config.toml
horizontal_flip = false
mask_ratio = 0.6
encoder_norm = "layernorm"
encoder_bias = "all"
adamw_lr_other_params = 0.001
Rows from block 5 of the encoder, named by matrix and row number. Rows with one number belong to one neuron. Each number is 128 + 24 x the weight over its row's rms, rounded and kept within 0 to 255. All counts start at 0. Numbers have three digits each. After the name is the row's rms in percent of the matrix's.
# fc1: MLP up (encoder.blocks.5.mlp.fc1.weight, 768x128), inputs 0-63
# fc2: MLP down (encoder.blocks.5.mlp.fc2.weight, 128x768, transposed), outputs 0-63
fc1.281 120:119144106096128138129110097117115140185154112131134152134122133107103101181135086094172097141127150104138166077125160149138132113148141154099162138137075086138115141085118063117137129144112108
fc1.282 102:081115161116124156108129152081134161139157084154168147098126153126110147110100131100114151126123121098133121145168126113139143114153133124139128113128180127129121128130097079056149120098082128
fc1.283 118:073096110152130148100119163148149122150114134126102138138111131147120119120109150149163148119156154094132161118165139118146148112122155127115157177161059103165103084109135180127122107162118105
fc1.284 098:121120121104082111118105161106104178137125151167123151133122182145146100118170129122124103123114111149145093089115161132116158163132128092111106142107124106178136091111160149151167133079119117
fc1.285 115:138099156171096105110151093098116088136159123088150114125131130143148105139149113141107123138140163106101104144129120134104122154152156135112116150145125166147086139145129139084182140138117095
fc1.286 089:140152142118151143164168121131123129085120122126109135085124163113101133072117078133161118178135168138114132127123098164131122124103128085123093137148139174165152123130111118107114121149147108
fc1.287 109:150140146115094106128129137157173092168121144138140097136136125111149150107126091132126135086154183151155102135139167110112117112118169103105189142141134109146123152158136156172109135136153153
fc1.288 098:143139156157162112147159110165137155133127124119160149150169123132094136109118110109098131111138118102152088167134129075062144127144156174117071108137126124139139115113152107117140127159114181
fc1.289 093:103124143151125115098188132154125125142171139130103117118189145105118152166124119158131117109138113074143096133137093130111144115132134087120122153131178152123104156136136101165144128136124157
fc1.290 090:143110087131105072113083139156151095107161145160177100099127141162181093100131134112094151121146122131163137113138121152108160139136114101114128152105096116157088116128128133132146144124133168
fc1.291 084:099144117138114161162145120104132127125126144137128132097113097185100107166131133122133120112164167112131129118136131131136104133102112163123153144124127167156106154070113115123174170166100140
fc1.292 107:156169128160103115121129166091110124116139136078106154109146100133173100122106115116144110135119156100115114160144117096150102131100167112152115137139136156160135111157117156108103102126110138
fc1.293 118:124099132104127154152129136163134150157095138157105148120103113136158171098133156153115101136153154073126106097144176142114142147144116109089131125075136155122098127109118138165081189123124122
fc1.294 087:085150159155117169149139129121107124160131122123090167110106156096127085121128115077136136151078108137117168138108116137141132112151113119130092164056150106095111129184135149120145158113145137
fc1.295 081:130141120134108066123118117140082158148135110121114117156126176087120121132113095144165135108182135163139108113147114116116141109076108123119130150166100135147152085157096154129106153085110105
fc1.296 089:129138154140140115081108151147136171159156121140107146128117132098171112155139163108120119119132110140116150135114116164103123167122104129131171114110115156138115094113137176093096140132146073
fc1.297 083:130103142117132147129132147120093175152132129184131149162075128095156121155084161160099142111111121138123150113149150085127116120123114101119148146117124076126094120170101123125190138130143184
fc1.298 102:135123138115138134122117185148135078141076131085097129168093118116135141165130172134126156120121117093148119136152095096108116116118119128110128168106125136148101153121110143111125124143108115
fc1.299 108:121161157133144156123100160104091141168110085127133134101110097158115115139144136123141141148138139102155093134150092140111162168134132138135105104125116128128152093104094148148149116161144162
fc1.300 099:147139152130154120125114121135098095172139090106193136148100149128167121110129087121154155102120126113119100111173135116128123146166123099094173109136133129134114138108129161094147132129113144
fc1.301 097:094150140110082127093133138129143183114108131139126152167133122118116136091138116118128101108123113124096141136129116104128158062160145121116121088134133133157147119123119169121130109107148108
fc1.302 078:147128097148117122116103166128137147135121113169122124155114132163077139114082138160153133105124118098109113154104091119186128144105116120114107142147130145119145126116116109089138121139148139
fc1.303 086:111098125157161151173149150094128112113067088123102092134130092179137141092124103116123100124089163140169155114110100140126137129122138132117109126140118110111136177090142143120132124160099142
fc1.304 086:131058115139122142126146107147148174120098128105158143118159092093149131129104127136114130111108144119151125091130132141133079141165157141102109107177098151152146130141143096103185138148155091
fc1.305 084:121155130160121137101114106170156091106100089105115145150130109161126123101146082133127154125150128101114152165120167144157109114128087125137110122133108121166143136089127135107157133093143171
fc1.306 133:135164112133147139126091124114132121101133139174122097138120115153115141087134120134125094110096152140143078149096121149126126139132141148123163102146158150139104141175149147135193131148132132
fc1.307 085:155109152118159118160137103125106127124137160103181139151120137135125133109146134113126127133134109101132100105082131073153140111131171122139140122090062130178177142122135155109134163114172140
fc1.308 129:151162116097118078098119087120135144097173122121110127143108097131160153119183141111100175116142156131137167130121107109119097165113125108111129125137138147123171132153126125164134094178075145
fc1.309 110:074078146110106154104100130109122136136054119124125129119127142137147179163096147114124175148096143089143148126105125110119160126134175135125125132127163104147140102141134134119136118122054126
fc1.310 098:136135097124120166109166117166138160100103089125123130157167122093089132161130105135139131136155178144153139115131127179057113143092112147122097140134101142165105142110103132122085110119155153
fc1.311 108:140104102112130131090111120137145109158153122124097111143143083127114165113195151156079116100128126145105153137136121134164119169109124105070111108107096161121118126125081147140118116099128175
fc1.312 093:099123137136108154126153130135138133154141122125133131114114155134093182094101117140139167146122143116125119128150089147142118102124137077089142098140142126105115111109120179114083122112104107
fc1.313 103:126103111122111118134155127099141165206132117115112151116146117126126105131098101179091142171133136148114121126135145116088129053129076169113159123126163177131156111143135150098154108142114069
fc1.314 109:151164122130109162125128142117123136132144136160133103136133171153080119097134150180143115112104097133117124172165123115121109158088116100103101117202106096124092147158104121126112148097094131
fc1.315 104:167134143164122139148149092103143133132106160101099111112113129130059174120155152150138148144133151151161118144139119142150136091106133156095119114055115119148133134124160144143160127150143108
fc1.316 089:148143157120136106152135117143086147174126141144135077165123144109109130113120155117106114103171135131134113134165076068124085093129129117110097098120123130140173132116096114109154108125146128
fc1.317 107:121099107089080083117135099139101134189120098099129109099118127150088164118101150106108173137137150108106105125107135138138138134148156125131068121116122160080133140098157089121162116111096096
fc1.318 093:149135140106105138102149159116132145120149174154183161155146109125130118130147118138121132137167066166123133143134123119137168172152109106104087149132123145078138099156155102167160165124089142
fc1.319 101:143108136106090150114126143116166080132145159136138148117141107092113134120119147131107121136150112097132163143126143116128131091113191089123119115174122089095123138156122116093134150141088095
fc1.320 077:056148119164110160100128153126125103099137140135120113150110150118116147084104096133122113116154139156097088140118124139117133116140133113152118084121126165150105115098118109129115167135108100
fc1.321 092:122141146154130077118122149103111145150117087155117142117083139115144118121142119101114170122144132167148128139140089136157118118091097108152136108120139130129145100119123131158131130169093176
fc1.322 105:117139123159141096098087132086135112150148110099113122160119168159101149134141136103135136121127112123111113132159062158132146136145123096100120151113116119183145127159114154122148139091140166
fc1.323 170:135153123103161133088140154137132122135107115125116169193095115116149128148101098064115124130156107082075136132117125153121124147121130115120102141095139107145091079122146128170162155097100166
fc1.324 151:100086119122158121160119156156149148152116118051138111147114111121128111124097129141128173122138116110120117105120151096165104111145097134105145128130121111127078140126119100164117134133135101
fc1.325 101:137088064100117136091163136124173165168176112134125133092137120157130126109103103073126113108114103111124109158148113116142132121136163105147094120106111094139112097130116074093139137105137139
fc1.326 150:115122114131115159108132104130146157158139131126144049177130091129157129166133158101118114136152111167109165131106145130072099125124130129137142114110135130145149103105111138119106117129118153
fc1.327 095:117110113091104101135167149084104109158140138154139112099137172082090100096151157106111126119126141116160135120098171093171114101136117128103128125126127126155125123116136074149110115145084111
fc1.328 091:092102136145124099099125173131097135125126074134129130144139131105101118137071130065109120150159121137131139123124112067155123153114138149125089139140132108128153137142142145112114108100084114
fc1.329 093:117128147151205119127124134134126126094190114163156146150160151137154112171140112107123110116127126157136159098145126127125147136149083131128130107158129122134132120161143106111143166149121139
fc1.330 110:132143164147134120101133117094108138105116109129120144124144118081128143101115153100159094128140160132136151158134131155151127145151112175146157138162204143104131103124140101126141090123080169
fc1.331 078:087139104137170092113124143142135122103186105134151118109122145123137101130126126112098108130140100126094162180140147141092124111111124159129081132106155166137126081102139107130136078092093164
fc1.332 099:114098137095118136123181126133177131152136135138098105143160122166138131125087164151135133168153129152099185161161103147126146145154138146166143137119106125160168099141095115106095123168132126
fc1.333 096:148130109117105156120130072101104149101144152102091061130125133126108126121152163140116167157153136093130154157119182122124110104133168106097128147124111117140113118141153126174147132125135142
fc1.334 102:139081144121133161137102112151111096108137075131145151096090093163158121121130092122119139136140163154136113105122174103123145134153088141126159138105127115167117117145143138177143159138116135
fc1.335 102:144165137139155085128126127119135125102134117091108128126100133157135161186129149103168148153091118117125172136097154125080135096140099131149117090086164154145124106145137167125118139140101126
fc1.336 117:111153130135155101145177125124116192138168152143106152092102105113151156114165118101150129103155137178152133138144107136146143154096139105146111102116125123116124108104141160123123105150147142
fc1.337 124:145147135096125106136157144152102128126103164139093152128116129132129172119109132111142097132160158134108158125138124177143128108120105144102078142093144148105085090113073118098157154159101098
fc1.338 115:124147067182141112159135122125147111106155129125116139106138120150122129128067115096129075119138139122114110121157167136119125111153165098095138107124109073158114150117177116096118107128109108
fc1.339 104:142102074149112104151160157133142084118145121124129124122127117151097147145166120109114160155127146148133129136100110142099116157119141167111144081106134099115089088152113116110193127145148145
fc1.340 118:195108114122127120119103087139098151141132148131126160062092128107085127125148152160128118178161142094120130126126102141113155148145171139069112139109145127134163120111181144114157104097087090
fc1.341 078:080123085068155112136125160150144162111132119165100117143132118089124145103159085171131084139137175137117114125130143111112154117165109176124096145101093114107131142130119114140134097149151157
fc1.342 087:099158107139135117090126135107133136129104110130120140162064174201112117099154140115159153151144133123131131108148087171154129124095104120112153155167112096102095102125141151119077143120111127
fc1.343 121:157100131140207110143113150150133129164143125163125178187116124128095147121152130112143159143149165130105133084110165122109126126189088151106146168122111130104131073141145093100131123118139108
fc1.344 111:155153120155133154122111137120112132127112143119122138122071179094084119170114153108123126073115116142107195123157109162127077143133142110115103140136132137169152136104128157114116129130159153
fc1.345 120:140147113145133167122118135201129105141161130103143093081146108109130120131109101159113077115134126120138115137114122171142131128121135127133158078147118108115094176095118116072123121131193110
fc1.346 117:145134133097081118081147191122123153169143137122124155137117106082107111130109148147129149124135159119137124088140175132149126173100104152172187145081110125108134061144148102089134128106111170
fc1.347 076:124184102149150157138153112116122105138130100128152142159067129134084098118134114146110132115202160161158127130103079121126126109141144123127115148143123135144115084074158117094130110103112112
fc1.348 117:115170139148125123095136148078140167137125100151097150096124109105153080093139137080142138157115110101109141112120124130182139116109140100132079142162103148110083129137132170141156132128119097
fc1.349 082:100134140194143099140160076098193106139129112134133149144133142117116078137109136068128154150105110092135152121114110122175072142106097117107115119141123139118121166174098155141126105109112114
fc1.350 080:149125141106141112117137071156146135134061143151125119083121153113156133163109124092122129122187136128108128150127110113109131116132138153139170102136154128178107105124125099146115162132103092
fc1.351 087:132061137107141122121143146114086157138098094147134106110131131140173154099107137123168126145133119147138128101150141100115139144123093056137116152109102107106173128125118117148144078116133106
fc1.352 096:141104134112154123126132157162120147137168109159117153180053119149117122118137132112118107136128192135112109138143146117166141129103078158144088163163102147137126121150127103134150122156109107
fc1.353 101:169139133123135116167116112132120073132131139096117118129103177139109152063131158102163161073120140141121088113109114115149158108135134116123135137105101102119157126119122149145111141150146149
fc1.354 109:102157102138122112128137139173136116123096159085095116167114118097111161167138149133109103103101110106154091134116112142117166133137132153115110170124086065106125161153141139134090132152173164
fc1.355 088:138146087140170097140109108100145143177086080110134142157112096088091098165169142132117143095149127147149139121151152140147130138139115192134094157158117137131132118126132131111110125106086139
fc1.356 098:115192154169127084103160117115135183128101108113085115109111101102128111141124134093103082128132119120133108096105151145151133124107142126115111099136104144117098150142141160135153132104075102
fc1.357 106:073156145124130151135151107116124093118095080154160139177144148132130166146138107082103166145091139151081153106111131110135144115128140158148127128120121146117121091143108149168126122133094129
fc1.358 090:155129159161114144132118145140121136106092153116111181120110133168135120183085129136094121118157127163108144095114134136122097140172171162142111122154116154159148119103141144118120129133125118
fc1.359 083:131127139098141138132157086148110133130127108128109086154117142145140103160135128146102112120093104060152134112123132094150101128133136052128170100117131146148098077208127111118111133097077106
fc1.360 081:169096113095092121186117141175141115109181154116095115154100141124107133103149177132178136145087109116139137130145104112144120105170100088105133126158117094132120110120169130102106131133113105
fc1.361 086:143117106136155127168131127164172100121129141142118134135155096126148168110108113110168119114137121137144147150114174115111093114146095129123128165083157095105118165130121186116132138122182151
fc1.362 079:152168118101104140094109095133130139099097130122159156089127116121106165105093131136146126125133094104162137139126134134139171130151147076128101122091077117090133112105147094127102130143125125
fc1.363 087:151135091122131109118139115105121113158123132141098156147168135167164130181110094135117162173115131157166161132164156136141108106131117149130132140126101120119109123139124125166161127125127119
fc1.364 124:119139169076112134115135131125163136159101190123134148139127138110117129095106127133128125125144093135124088137119128142158136094147151165056136101133104080140131135098186123161147134150143136
fc1.365 095:128128140101110141169169143138117103169100091119147131098113133166134109121120136120160100129146143116080149123125134097142124180101090088121141149134156135153118087152105102053129126160158167
fc1.366 107:117132144089100123117145102170132093097161103117152102101184110126124125140124132185162118091126126135106118138146125122146163157133158118120152110093113164138140141148130108131164134149106137
fc1.367 099:167157140123168123099125119121133122150075104107111135181123117171115198118090137104108139073131119105112108111095113120106150140117139133139149097133109147138191147096115133129156139057121129
fc1.368 096:112140117117108142146147139124139163110128123105135135125065160150121133106121145076142139104112132130127134149136130134214119160075135163127130097177164122102164116132129115109128149143139143
fc1.369 123:116158120108099141160134137101151156129137113143106130140125144085165146096128121105186134157131149081162134146145122108139134149150125100149155144164120132147127122132146130130115118150152117
fc1.370 100:147137153121123114127099115104125139155121100159135179083102116131142095130171150084129124155161132162112088109105159149127137139143142151088109066112116153163140101078122160141104115107100117
fc1.371 096:116141138071136126148081089121116104142115098143133127088154119110143146154117126155157131163128098144101116122133123106089107081117105089107124155121098156164112142103118145125145097132149102
fc1.372 108:160084111127103131129121142122159158115153103114110155123138152121124136149139112173110154100085123118126143132075175123130175106132141104091144149137112139129113131129149134110142148104095115
fc1.373 080:113155134103114156115132141115148122176123127101099138165184125138104129103096085111105144135120150163123144102093128126186126133114111136095125161101075112126135127123136129120141104145141138
fc1.374 091:137138104144167150150097102155142123123099151147160175163078125131084130101133088134131130134139175133174120149087179141112091103135136144134096148120098118136070156143149106150138102120130135
fc1.375 112:111129073117143146143158153125136106158126121108134091157146144135139137116147124144100154105108115117164106091145156157155140101094115104147133091144126126129103118121125122086093190152126143
fc1.376 082:168135152154118117140145103110149085081162138131114125119128096105156145152147143055077100133168175124139146199119106132122108129107142105161121151145113140146151103117134109110137120141141134
fc1.377 104:108097147127133118153104123127171136165103153092138144148094119162123137133108137152118106138128145131155103093103106138162105146143177128104166177121122112117100118103110154141090157093115156
fc1.378 097:129114171110116141154131136134081140134104076131162145105112088109094124137147094126099144111140123093164145098085106111102128190080121117102129133131140120153110100107136127117144145150152113
fc2.281 113:140103134180154121095152121145101139078128134125092085142087139143147127149118171136101142128130118133119090132112106120114129128093139124135107105092174157163169123165176151139136123126148144
fc2.282 102:132138127131135092137122109190156149134092140108099113136133094126105086150130134135084125172146135158083102128136146130108120120124155146113164132148110170135120108146156125151131118172116119
fc2.283 111:118158112090148118169149092092107132123130094113139145102113127113124125134136143104112121151099091180139157135112116100102110132094107141137119137129165144136152144130107117106117125095177165
fc2.284 087:132167135124146158105139113175142120158104107121136133147138091108125156180110106161127162147166125129135152151131128094130112134115115182137142107143142182093072160170136090126148142140154126
fc2.285 105:159150123143119123096090128144136141121136133158142116140111156129184108123134137157124139093157121124152112125145117134096144153112166125134135085135099140116184123108116122123107170119120143
fc2.286 091:121115111099129130116125141147137133134164100098131098156126114136103125104138158135177093107144122119137107109144129136132123120176132092110143116085103087105141136128126122134149131093157164
fc2.287 114:119106182118111105160135082068099108160132114180175128167175134150095102156142133075127107099149141112151171120130134144127162111136110116141075144111117127120132130108107143118104119176175128
fc2.288 112:121106104106118149108119149086104095142157166130140123097068123114112124142121158188143126126122132171149171081141176157170134138112096113173144145139129124093128138155130135160108110131160125
fc2.289 088:143105101094113128145133124116122109140117131123114112129066125113154096118154172139137178152120155173120163141148165108124080113109099095125135096123098127109148115131114148113141090120112129
fc2.290 096:108144161134135125131092140157095141150127120105125085108138128116155122169131168125130139118115121122134158138117155134089103141122137167142131132149110144132130097117102133136145130170125111
fc2.291 098:094166134142112073090143183134117109143094109113125133179145110148149148110135125126117129118101112154132104131093110127154106127158160052128109115116129156145132098151145125140115080074143127
fc2.292 128:110085140142184122130124118137128142171128115144123099166157137105100110131170108110137126127151118095120141088142156135107176126154101152097133127110137121121094107125149104143166131117158122
fc2.293 138:140121107149129126135104172156121147112157133162184120111128119132114114170107093134141123105085092140106126127162092112160152145120143106151143148123116137100132095097138149102137113104112124
fc2.294 099:147067131101124139113147108165138160120145156136137162121105138139194127128128107127099123170118123138127113159119112180130149142099124134137130096134122095150157128094134079130103152148116096
fc2.295 083:110153134119118154117142102163173151136066162123115127095131090159128114130126125154110119147105138094122132163088134134141120101191175162154098114162112106147120162120136125136148127150152131
fc2.296 087:121136110126119131152141137095136109115117167135146155128141134132089147058111129151138148134107149122130119151150135104168120079156137100124090147146152122124151134119121094122136117103114127
fc2.297 097:120159088116107147142106151148126126142145144103122077134071153133117166084136133117113137128149144120112165174102102152139108134137176112131081145132103170130172140085152104149123143131128129
fc2.298 093:132121122106134138112119163116140120122140139161120113158143117122108138120111116193160099080111099082141123148120127106080109124144115144090159149134152103165108188146160139114154142089112125
fc2.299 099:159121125104110098112158078090159115086162147121149145151134158142157143153104111112142093110117127122111154109142149097145106106133093132114156121123133108105139171134152128084116166121118094
fc2.300 104:168168189172149146139115133141135124127136123122145126147144131093131136166063109126158105129129102137152119155178115099110113132136120097147106115149120077163159106138121145109165112130135089
fc2.301 096:129109161133148130152094138119108122133162100107117107110152138140107127129132103123097140101189154140114119137130100140094084131096109124168148143124119103103098149145139082126117121144153146
fc2.302 094:127121180121137152136166082128081116141135149142134143126125111116142136161130123078108095177173144128152110121127113118131111108140125090109154157129080148148157146121147126161137128110160097
fc2.303 083:142174117105131118119139114183122117131143147125121183121117169089116111119154163146159108160121122158152118196139139130154126152122110114103134136105117101093121107140114124117126134133149118
fc2.304 092:142179132098149133138139139146155073129157145142129145141141157152127165133151122173162151129151141134126128114101117133129142084140122087149134139098129117131119128141140166146096148140114142
fc2.305 102:170119105142096140159093150099097144135112152127122168104145156110119136135116088149143143141127099129132146101104133144111162082112120070115101153148143112136119086103126121141106133115161127
fc2.306 123:184092104101155159133139115129113114125112155144140040132101150189131161118134125116147100095117120106141112107114103118135089134129151146071117115104135105115157165128104103110128142131123141
fc2.307 081:120107155168147111071106117119177164090106159145106140130144151125128142140120128127110110133119160136170125154136105200097127100130115158101115136124140146121109078103114129145113125167108080
fc2.308 124:129136109141126123140185165158148110133086120110127150151104116110141141132056138129110105172117156157158139152101162126157148143148114150156132158114118132127133125115154132134149106077137105
fc2.309 099:143148164136167135100140095133151171146112134089123139148140133166105099094127117102146105099130101111103120120143164128140140122143126150157159119116138136101115119114149124094146129090120153
fc2.310 110:130138142136181093134107149078128121143153127110153157154128118178105146107112177103078081118120122151113137144136089129094089136101139112132147124114162106093115124120153132138193110165133114
fc2.311 109:112092118090075138140145117116131087192111145141179117124129116158149097141148134164173136128109121177118134123123115092132141139125077131119141165166175104130143102117152112109076146106124137
fc2.312 089:147103125150167132093133165147133135109106085111136133127137152160112168127120095100147113111081134123094135106078112114151115111131161114111114104145086120129109130114104109149100129159138169
fc2.313 102:105131151092101117127096163144118124084108166146114123141154089072136117141114120076153147092137131115120112133137128144185133169111199094121122132076109138139105131094132119151118103123110196
fc2.314 113:129151134148162077165116117132135110093091136078131121094150115125129116134151125115120122123133160105123123129155088156112091098145148126134134094132075103148145130114158136143138104123104144
fc2.315 099:118129114137170102129096109131107180129121136147116135130119149144182100130182097165156087132098142094129111166134116127115107166119107102157144124146129103110146130124106121129087108109116139
fc2.316 109:140095138086140111115134135135152156120110135097130165139137071119117153093142098131173195174142143123132114094138147141147167143135135145125188138112138134104116113105181165172093119116128130
fc2.317 103:139109072145168146120121119099106122072139149100134132139112142116125084134132096136098099175132111125158113146142097108145129113116127113124150148140124099128136110118145111115097118138095152
fc2.318 087:132096134135153159131129130195131141120142119103081118125152161141134175114118155173125138128129166103097113127095124167108110112120113120198183101128133149115112147120156171122105129113138123
fc2.319 105:098118115122142122107125121116137163164142123158144094118154115121115114130125151109149153113117208128171121108136102100139143105119086129138072128128109143114142156123095148184119115085149147
fc2.320 085:143095110111150170177141089068125116128107146168136105114189133127148111126152137134145105134080158136156147085143141137118101119152118142138147130153106122148138089112114150139165135142139077
fc2.321 087:127130127110156171134128098132121112116126154102144153134147120150083149131109155104175120117148164092144123111114187128125147134142161133124149134126159135138127102147132158100118116123183092
fc2.322 102:157157103128156114154121148163111103051103174122125101115159114087107139147133137131156130117137163092157140131128130122111122163122143154144127113100159152111109151097119128145138126170117130
fc2.323 149:113144110119140143124103145160101098116084124105144177128134108172145133145118084095106100110164116129090143122100150128119144132131184139121120116116130113124116083072126127108110181136162120
fc2.324 124:136149081134111111119173121171171119096088129122125072147130167113138138110112151167124128098152138104162113123161124118153114135099122114138143142118103133140119134155120165141117132124131154
fc2.325 093:129135115145111107122141113160120110109127146146158088098061105119107151131113140157134122146161147133150181171105119097086110099120112125118126105098149161133127137127133113123126149179136140
fc2.326 152:143146108112133159152073145103116099144185111097090149137160144113107114141153102124117147128141099129176088087131083126099107092131128116143121122167094105096131093111124134094144141154152128
fc2.327 099:107123138124142134124106154174079116137149113116142146142124112121185084128153135156179069121163101118108138158166117147111122115132181119170155106128121123131101138096097153109126118107125121
fc2.328 084:151161110087112114175112104084114124108176187130146153100099118156111128091186157141117124099101115115127140141092150168100123114141107126150133147142142156149115106109122132120146149112129098
fc2.329 102:159157080112095120127127151172136109112120148131129116117111171143135150114137126176133120157127158116145145176074122114109090115108141131130141117130112142126130119068134132140104100132136149
fc2.330 103:164122154095143134085112162143125171133121130105163142155135152118161099130119071114115093129123136120139183111136121104105133144133107151121129163138099126102137136086114146136092149124155178
fc2.331 086:111103133123102166113115153123119151165119134095143155132122114139142105171094134142148147147121155160165126108080106121095147120149123083154187106141115108127135141128127166120087117147202133
fc2.332 095:138175127176128115163070139150079120121133143133140152096097158074146123140183113126132074103122137139185111146094158117143096117093113123104141116129118108101112144121130161099149121137151117
fc2.333 104:086148124146170099131093149104121184104175131143137143131096120096145111141097138152132124102150121103132139153095138153105122113094130132148147162120123078144155133086146110119112117097079107
fc2.334 113:131130132122072146125079141155087122141118117132156121103148126132097127155147156147080124081178144114162122125143093202154114120129190123123131130137123133156150163114110099108126159158115163
fc2.335 085:136130092123076149125148092154105162122123115131117140113188123109119083096141066118115127108148143143152086130174107113137141156109181107109140156178110139114130174104126104133147138117140145
fc2.336 103:106159112121117109123134098101094094175125105119119133163099145107101116135137122131145129114125118093063150121156147130109138142120146116085136164134142110133147187129155122131127152107123119
fc2.337 124:129126147173140091153108153174137108114179126150105148093126101110132114133134113147117104163145132132129130114128165117155142119154153148146149165128107132131162103130141141145115118110138128
fc2.338 119:122093114153075138126140056102113111127140161112138136094113134100112134145128169146155129125110131098121132129103156110115149138109148141109106167129136165142159165097140126139146112141139160
fc2.339 108:134131168084145149091106137138140165116098113164167125104121122088102126100094136132133124116146113106108135162157140152113143128140130098123116152170143156108161141093116133151113123156140128
fc2.340 097:096135136127144140140114150132142081135143114145098110166160141164143113139120096088111100105086113186170113137137125153134101167099092114175133131132078120140093148141085128147106126130145118
fc2.341 081:130140153132131117123143161142141159108126153123106139138142117148077094154116125113129148142123099104138124150123174175134153141117196152097143129125165156126131148103153108112166118100110092
fc2.342 085:142124126158136107103119125151122154105126138134142118125141097121100143122097114128129100105128117106155102131136145122081172117149148138142123146157132122174184146138144102123147110132120102
fc2.343 157:102180116135074123134164124110155116088091089089128130081143126117130146157099130120115111126115084159161146156116095122120116115075137111145100119141109131132141141104082138148107124148131154
fc2.344 118:129119093177142098111126103152161121097106095109134135094154093114153141124107093138126137174135129117102089137106089102110152065126126151160107112077124103086156064128110116144111150148121118
fc2.345 106:121141122163109128131070124117147116103076113162166142139121114123160159141118150150142174122141080120155152149111115062107134152111160121132158171105107099129173159113123184155110135104109130
fc2.346 118:117135098170166134161126088148146096095066162117134125105106153171138139145124143108135090143114114129114140184114106126131142084180178123076063127156171122135147163126113147172119123128114123
fc2.347 065:160120167129122096092131163138115158157120144132122102118188150133139171103149159109149126128046149098103139124137178144127120137102125147127165128131152141105092141157077133117140137134135166
fc2.348 108:113136135100139090120159093102129127091118142050153174178143122116136127149134131097147065102155090117108108147105098118143123135138154107132124090114135114152109119089114083146108142100142141
fc2.349 080:146145088110073166113128150123084135104113111041116125115107130152133133127104100126127095098095163123131104133119119114097114144106149134104105135134107115108139107091108135106111156146139106
fc2.350 088:091125106159117121130173167131127053149114117138141154172156118174111151108134132149150116159105130137097139092138149139170153120143156127147118173092090100094157150113122153164138088112137118
fc2.351 091:111153117185161092124110119161171140115104122130128142145085112089136076169158106161124148129138107108135092126135136124127148138087068138120160166129120103125091102134170134120115120117128127
fc2.352 093:096143099171122147148060130103141119170101112114111124085167111108129159162130145127124161128122108145177128144123141126083146126125115125127152108124136091110124110063122124165098123103109154
fc2.353 095:109121133131132128089110124093151155143170140112195160132143134150122129130170125103098107119100151136108127149151158158160115137120124164157107152135136120106104080093104068159164106142110100
fc2.354 098:112159161117124098109166151116112138153121098145114168121121123117160081090140134071136134144132142128107156122128131126122150117161117186160141142162128162119140119113117117091135077136117078
fc2.355 084:087110159101085171133149127095111122108136162132138106111159175174180109148084161118117122147136111074097172155092131120121084103109148100132176113111139106148160118138123142133137122141146150
fc2.356 105:119108104097142145143133124135106121151129135122163143148106115115120124136161146139153131179111114074161159148140115092108103149101106119138097141107173102144178106141132086144094115115166139
fc2.357 098:158126130141105099102136129125107143113121152118138135135132157116147099117110161129173110087171088093114133088154168099129097160130140125103149141125123103135142158130135090101136124104147127
fc2.358 103:107162081119153134115145123116118095128139093134118091131135112096126124097173119136161148154130139086120105130152085106115158111110114091163155143096148112071142117141127107162123137097139131
fc2.359 095:130133129144122090094146121119106139153116143118134118160127108133114110131129135163139106147197116155094165076150133117144132105080145126141127121133104126084158099114130104187083116114135127
fc2.360 079:160144137197105139137123094119108180140124072104161141140111114124124084150123115122083110086108088154149144157103137092114096120100124126153131127124110136082075126110149128178172123138159119
fc2.361 088:097133188103161133141140155103103106150128142139115129126102149162101116156115176150094124183105178133115107092109133140130182148118135125112148131136124109143093049149091111131140122136133089
fc2.362 091:121130126188136118150117138159171129118118118064043138117166116110093160149126103169109135152120100129098154109111099121116106116131175136146130133130156097141112169160131119088130120127110118
fc2.363 085:079121105114137112131111152120119158137139117106141074115071154114124120096152164131147086118149111090127119117123126117074137137115129110116139093115149137164174152133117125087107140125134154
fc2.364 124:139114110137158113120129143153111111107101166145155128090148145146156136118093162111132105081133156099105132154107136134085134149134152154095154132177137140103081086115121154105113112142137118
fc2.365 108:150123107173093127097133135138125149179150107145142123152095111131095154124116111138130154153116126153130097114129110132118173108132087140128137119101181112070176096099161136167097118117163078
fc2.366 095:144147175130171142103156140124118180124132120117143140128156117158122085130125097101124125141104107121157110111152146097135091147151135118148113115180135125107130106181148092120131143115125103
fc2.367 094:116128121131140151098116130154146153131116107152099111135163115119119133119138139094111116135171130093146114110063126136138111144160137106159136116138086122156120069139097115153154134114084178
fc2.368 074:170159114127141108102128129105111113162094135144085140086175081117114099146151113139125121148161109114155154130128115138090147102146105097133122175090120135144117149136128076105118066128119136
fc2.369 116:145155114094097154068115116098150135149145135101122178146154127161146141165121088115102157141106087094121103138095130107122119101137153131151093156123140116082169110120121102152074145125148137
fc2.370 097:135118121171114126131129146175119135121124159113101106150146156133096167138114152154135125090102104122143165148126083120144119091107133136149120162126129101099148138191138098116112129139183139
fc2.371 098:149142137170116146107135130126131128127155101123123125156117155141092075171135132080111128107097137111199155144103130159129151135133136114137104099121146092099137128171155093125126147161110140
fc2.372 093:149153141087173162138146149176123134139135144175161109107157124103095105104127142113125108134169094172135144128164112130126056178121116135144110130131083109138091111113130121158125100128155111
fc2.373 086:130107129139134170130164104137122105128095133135162137131113186146112103151165158124117091136109121130110149124121134137113148118129120171162129076117139133113108107122100141140111125136129156
fc2.374 100:104107092110105166163171115148135097136112155120151091094187161145126118118118148153127112131123126105082133155145130122129181115133154124069098114170166118155129122125145170138116138100147143
fc2.375 098:159122153147153133100100129140116120135140115143112136120127095148101107165090176099117113152125123122071141156125089109112106182129120155132134151109124140133154164151107130169124140126131144
fc2.376 093:124104119114147110106156152134146136111141149095084090113137165143121131144138144153131162127153117087124141161158134109148145098149141161136144133132170150123127138140076124150107102094127076
fc2.377 101:158125147121095098142090124150148115092100116097178143072123154129112118107125114128150144146149138131135188087120135104119124176124122137106076168106144093117142104147104128153107082099124140
fc2.378 111:092107136141107126138120202119104120137133134143167141138122133124138084140104131123091168056137136152141101111145153123156122133086113150153141085120130143134163116140107139087124138062137100